A small multi-label image tagger, trained from scratch: arch swin, patch size [2, 2].
Rows from block 5 of a small multi-label image tagger, named by matrix and row number. Rows with one number belong to one neuron. Each number is 200 + 40 x the weight over its row's rms, rounded and kept within 0 to 999. All counts start at 0. After the name is the row's rms in percent of the matrix's.
Before each neuron's rows are labels from the 100 images, of 14976, where the neuron reaches its highest value: "top examples" is what is common among them. Only what is clearly more common there than usual is listed. The data: cartoon faces.
# fc1: MLP up (model.blocks.5.mlp.fc1.weight, 768x128), inputs 64-127
# fc2: MLP down (model.blocks.5.mlp.fc2.weight, 128x768, transposed), outputs 64-127

top examples: orange face
fc1.452,102,228,163,201,153,210,214,146,197,221,125,227,247,223,262,237,290,115,228,206,174,166,201,199,191,197,181,162,181,223,182,241,135,240,150,211,252,213,214,173,185,186,206,214,198,174,207,153,120,191,281,205,215,174,149,107,177,244,210,207,227,189,177,213,167
fc2.452,120,207,197,133,256,169,233,186,195,158,266,171,155,189,208,237,252,214,194,196,230,139,156,210,232,176,206,162,193,132,248,208,296,158,226,250,143,208,199,161,198,220,214,274,131,205,185,137,200,189,196,301,151,231,213,192,297,192,292,165,131,231,205,173,288

top examples: orange hair; long hair
fc1.110,083,149,196,136,156,196,217,200,236,166,184,222,207,228,286,213,247,219,230,195,157,184,130,201,190,249,189,147,203,192,241,244,183,235,172,199,250,212,189,168,213,173,126,173,300,279,122,203,199,195,229,151,202,164,177,208,247,201,255,210,224,171,172,230,194
fc2.110,059,278,229,216,236,180,154,201,219,219,178,226,164,181,186,236,157,213,208,201,256,193,225,210,218,175,193,270,166,203,243,192,204,51,227,199,145,207,187,221,211,176,268,228,128,200,252,119,198,256,180,282,197,244,156,266,244,189,263,202,207,223,182,174,235

top examples: grey face
fc1.600,103,187,189,181,206,274,121,161,118,147,245,186,280,134,190,264,188,196,180,201,191,154,213,187,172,282,217,177,234,141,178,240,243,216,201,233,184,245,167,173,186,190,220,201,187,159,208,167,250,238,192,194,151,237,199,152,203,183,225,186,193,176,221,160,187
fc2.600,102,188,196,219,207,116,246,200,251,347,225,173,176,273,186,180,165,188,208,206,215,201,175,181,227,161,199,253,204,316,244,185,126,179,222,197,230,189,292,208,214,193,205,153,233,227,163,157,193,156,237,187,234,200,132,253,133,206,238,182,217,173,209,234,146

top examples: looking right; grey face
fc1.348,104,141,237,204,194,209,166,206,219,204,174,296,245,192,209,272,256,180,152,247,240,207,224,212,193,165,220,198,225,165,177,147,164,238,198,196,231,152,217,238,187,130,178,195,175,263,212,263,239,186,181,142,236,213,225,247,184,99,118,119,135,218,274,141,243
fc2.348,121,279,203,178,210,172,193,206,195,223,131,264,168,184,214,235,246,197,205,200,87,223,242,208,208,271,203,248,186,285,194,202,163,243,155,252,179,212,219,204,198,177,206,242,142,195,148,214,199,136,206,193,217,157,184,174,223,204,239,300,222,142,198,247,225

top examples: blue hair
fc1.665,104,199,127,309,255,209,165,190,180,184,242,170,178,220,199,285,196,141,155,227,203,169,129,205,329,195,247,190,146,154,227,200,170,209,220,217,201,190,194,208,236,208,143,186,184,298,254,207,187,217,144,199,216,259,249,193,229,186,184,156,219,218,233,163,169
fc2.665,098,242,194,61,127,121,268,205,96,206,198,202,189,219,201,231,258,218,201,194,153,204,287,187,94,197,189,138,205,165,251,203,225,193,151,197,223,194,250,196,183,170,279,249,226,192,111,195,216,165,196,250,225,171,164,239,214,201,239,248,249,164,222,279,151

top examples: green hair
fc1.736,086,269,187,206,232,201,155,216,162,213,218,223,208,221,137,119,173,156,215,117,233,259,234,255,214,169,174,163,208,203,198,169,203,204,184,212,273,224,188,214,207,246,176,181,191,155,217,248,139,256,168,215,184,146,153,250,240,196,241,174,200,163,178,205,154
fc2.736,078,217,181,192,174,193,209,211,248,218,320,290,220,197,210,208,208,194,205,204,240,200,128,184,150,215,198,247,172,215,109,195,144,187,154,241,173,183,140,140,215,228,236,275,226,197,131,218,208,153,171,207,232,241,190,177,175,201,268,233,204,185,216,170,227

top examples: green hair
fc1.451,093,232,183,156,208,191,197,196,134,163,222,191,240,216,184,189,199,243,218,135,330,230,288,256,189,138,139,129,202,194,204,160,237,208,189,156,226,245,247,224,159,203,231,173,192,186,203,174,166,240,177,193,195,166,196,339,215,194,187,177,277,167,209,137,152
fc2.451,097,253,199,277,202,258,203,196,252,269,250,200,241,243,194,238,199,186,192,201,141,199,118,202,203,241,207,224,162,185,202,198,174,186,193,279,187,198,125,180,206,176,170,227,243,209,149,306,183,126,208,200,241,217,150,141,238,199,259,230,147,178,199,152,219

top examples: looking right; pointed ears; glasses
fc1.140,118,198,189,206,227,221,190,193,121,134,215,220,168,220,200,241,244,147,245,156,266,146,144,190,267,195,166,186,145,108,148,155,202,224,234,161,209,223,192,194,262,286,221,158,137,257,196,270,256,210,221,149,166,192,200,160,174,237,171,204,174,190,221,210,209
fc2.140,140,192,189,212,144,178,274,202,206,234,264,252,227,168,189,212,244,187,217,187,272,218,196,201,151,192,206,185,218,229,112,186,235,168,179,203,227,220,163,140,200,55,187,208,244,198,192,292,205,183,210,125,243,149,193,196,252,204,211,173,156,209,192,233,262

top examples: grey face; white hair
fc1.275,111,144,93,185,134,270,224,205,193,127,188,214,211,214,240,216,196,227,199,207,181,198,263,179,158,245,252,147,178,165,259,194,192,221,136,283,205,213,191,230,141,195,204,170,221,166,212,237,203,186,181,186,179,192,193,184,222,240,155,221,194,270,170,289,223
fc2.275,112,231,193,232,265,171,165,194,236,347,254,129,165,200,210,203,237,206,196,204,165,195,178,203,254,174,211,224,227,207,249,203,196,178,238,192,219,196,154,75,203,173,139,190,157,204,137,130,186,254,252,240,228,234,196,204,155,189,289,117,226,211,199,161,196

top examples: looking right; surprised; grey face
fc1.71,108,251,143,199,195,178,181,179,87,198,156,232,148,248,232,195,145,267,208,199,205,179,193,151,226,211,199,74,215,170,151,161,182,201,250,204,230,221,119,219,224,174,199,197,158,264,191,176,211,185,192,207,224,214,218,162,176,240,232,156,172,245,149,199,206
fc2.71,114,177,192,198,191,265,175,189,221,252,187,140,210,129,196,226,290,165,200,190,156,177,195,197,151,253,191,315,197,277,195,208,180,164,217,178,153,206,258,218,190,107,270,167,222,202,252,129,171,163,244,239,193,236,168,186,177,204,292,288,195,190,206,187,173

top examples: grey face
fc1.618,123,182,216,214,188,158,206,222,259,222,169,194,275,222,172,186,180,228,165,231,126,192,251,210,192,182,227,211,234,270,322,269,131,227,163,208,202,199,189,194,151,206,178,220,220,174,239,126,189,200,177,267,200,250,227,241,208,134,221,165,247,244,186,191,117
fc2.618,146,207,192,168,173,158,238,196,196,187,169,252,229,146,179,195,220,206,198,207,267,217,173,188,177,202,203,218,202,248,154,184,254,202,197,183,233,202,179,131,203,43,206,208,217,203,154,234,224,185,205,128,281,121,216,270,190,197,166,159,178,165,197,214,241

top examples: orange hair
fc1.64,089,129,205,273,181,150,212,146,245,109,193,214,174,169,236,305,178,181,144,229,117,190,210,206,213,212,201,155,172,198,247,254,199,234,158,239,182,201,196,217,217,225,206,161,244,251,238,169,207,195,152,237,224,213,239,255,249,238,172,202,223,241,226,226,195
fc2.64,085,226,189,165,198,186,231,216,124,275,179,143,253,197,222,173,171,207,197,200,187,208,138,203,255,133,177,192,218,180,221,190,231,142,267,177,227,206,173,139,182,118,198,149,235,181,192,122,193,223,233,241,94,230,220,270,248,205,154,110,236,159,190,186,249

top examples: orange face
fc1.336,110,268,229,210,238,155,227,188,212,202,205,263,195,261,185,270,226,198,243,245,177,249,214,184,271,169,226,181,214,247,218,185,184,236,117,187,284,174,221,166,179,243,171,232,143,225,166,248,214,212,98,168,260,168,120,185,216,188,176,188,253,183,218,254,206
fc2.336,111,113,220,265,173,210,179,199,280,205,123,171,284,187,205,217,244,167,208,206,183,183,191,200,201,179,197,269,223,154,239,201,171,161,192,127,217,198,253,173,184,193,200,197,231,208,237,245,195,205,199,197,157,264,187,236,217,224,161,174,265,223,199,131,183

top examples: orange hair
fc1.668,113,232,239,153,182,213,247,162,224,178,219,184,255,245,244,213,245,245,267,207,164,230,196,214,246,149,165,189,250,168,180,228,227,317,196,201,248,206,222,162,193,189,230,159,241,263,127,183,223,205,165,265,146,227,140,185,207,139,177,121,175,217,175,190,200
fc2.668,111,198,210,323,210,229,213,195,158,192,175,198,210,173,186,212,134,180,206,200,210,197,187,195,245,217,189,161,191,220,181,189,152,138,190,158,200,185,182,213,204,177,226,224,223,214,256,260,185,156,193,168,249,184,302,187,116,186,179,207,251,221,202,160,147

top examples: green hair
fc1.133,096,220,207,177,228,224,223,218,170,214,188,257,216,125,160,178,240,196,153,134,232,264,252,292,220,168,228,254,218,181,178,214,182,244,164,164,231,217,162,172,201,168,213,216,209,218,175,226,218,284,161,153,202,170,167,296,238,108,160,117,260,214,214,165,187
fc2.133,092,168,178,268,143,166,193,195,210,211,250,211,238,223,200,211,176,173,216,209,132,216,68,202,155,236,212,229,198,168,131,203,201,247,209,297,186,210,158,150,192,277,177,230,211,194,188,223,202,96,194,195,185,239,223,188,238,192,165,298,184,166,206,203,196

top examples: looking right
fc1.75,112,133,267,179,200,237,160,182,225,211,197,281,230,164,193,259,212,161,131,199,190,133,183,264,189,185,194,240,249,158,154,170,162,214,199,162,200,148,263,258,222,118,226,205,183,215,182,277,205,216,204,197,250,190,150,213,188,140,186,166,119,272,289,207,247
fc2.75,123,281,203,179,161,155,246,198,177,217,162,251,162,189,203,178,221,216,190,194,143,241,229,212,139,225,188,139,168,208,204,212,200,183,152,248,175,209,141,232,201,256,108,200,172,203,174,241,210,125,258,202,206,150,214,132,207,205,215,325,208,196,199,250,260

top examples: orange face
fc1.251,102,128,202,171,185,201,221,266,163,203,261,171,175,243,197,279,186,212,146,199,190,137,186,211,172,212,170,163,109,164,122,204,175,192,172,245,140,160,133,220,208,193,208,233,252,264,223,191,243,208,190,241,219,250,255,168,294,172,272,225,191,290,229,178,236
fc2.251,119,249,206,187,212,134,209,200,212,231,194,144,160,175,215,225,214,204,193,207,220,203,231,190,220,187,201,160,182,181,165,185,121,175,136,125,150,184,243,164,198,194,218,212,191,200,156,147,220,183,200,177,229,166,210,243,136,191,242,166,322,214,218,183,198

top examples: white hair
fc1.276,097,236,187,155,159,197,138,186,160,188,293,170,176,172,206,93,177,189,179,154,162,126,185,227,182,222,183,207,178,134,229,259,234,254,171,211,234,197,245,311,232,294,191,208,208,156,236,156,166,215,227,206,220,165,224,202,199,278,179,230,206,174,161,255,158
fc2.276,094,207,181,232,255,207,181,188,279,225,190,309,201,171,191,222,332,206,214,204,226,220,212,204,274,220,200,281,206,264,166,183,174,158,210,189,188,204,201,154,211,95,191,197,185,192,169,242,207,227,188,187,173,231,153,184,169,216,294,146,190,198,197,154,206

top examples: white hair
fc1.334,108,190,95,163,159,258,183,213,181,179,196,212,192,208,229,202,170,281,210,217,173,196,245,188,178,214,247,148,186,147,229,205,168,231,152,296,222,223,173,223,175,175,158,155,193,178,195,219,220,204,173,222,174,211,186,170,196,222,178,154,198,278,185,286,216
fc2.334,111,175,179,207,232,178,196,196,229,325,242,184,158,173,211,214,245,206,188,204,176,184,181,199,187,178,202,239,208,203,232,211,193,123,245,156,173,203,168,113,207,138,191,176,185,196,196,118,189,234,232,248,248,260,204,174,171,205,358,132,210,255,202,177,142

top examples: white hair
fc1.173,101,185,203,208,167,216,157,208,235,235,238,198,168,194,197,163,154,244,200,253,261,237,161,185,205,180,268,171,211,165,220,186,179,251,184,192,184,215,177,152,160,289,88,215,208,179,191,252,269,180,196,168,196,247,217,252,151,173,225,155,222,136,145,142,143
fc2.173,101,287,181,197,215,163,208,184,171,183,145,152,216,227,195,176,256,208,205,183,176,217,260,191,175,194,204,193,202,214,252,221,192,252,170,177,241,184,184,203,204,228,285,185,140,193,197,185,193,234,230,191,206,150,165,163,203,197,193,245,193,165,200,291,206

top examples: blue hair
fc1.254,110,215,124,297,235,208,214,212,163,213,255,182,193,258,164,259,234,126,187,266,177,186,140,198,326,164,211,224,157,160,220,197,205,207,226,266,222,203,170,179,234,186,166,185,192,274,231,241,130,191,149,216,213,226,215,155,207,204,146,143,156,208,231,219,205
fc2.254,117,220,214,55,146,138,199,205,166,194,187,201,159,212,198,219,270,217,194,198,160,192,282,206,77,219,204,173,210,236,252,195,176,183,153,154,208,202,231,222,184,170,273,291,185,194,148,141,227,171,183,232,261,155,161,260,247,194,251,267,264,202,209,241,168

top examples: orange hair
fc1.606,105,246,217,114,170,173,245,165,257,155,248,199,243,227,249,211,260,296,243,193,153,219,175,235,217,188,168,206,220,175,175,255,216,251,142,210,260,171,244,199,207,215,204,155,251,269,105,207,213,196,164,215,153,185,147,155,236,168,173,202,190,199,226,220,244
fc2.606,087,210,225,302,214,269,196,199,97,154,186,213,215,232,196,189,91,189,204,200,260,234,266,208,197,225,190,203,194,174,192,174,187,187,188,202,245,220,165,171,203,174,301,253,182,210,306,281,188,148,202,198,203,206,262,150,200,189,165,203,208,191,189,200,160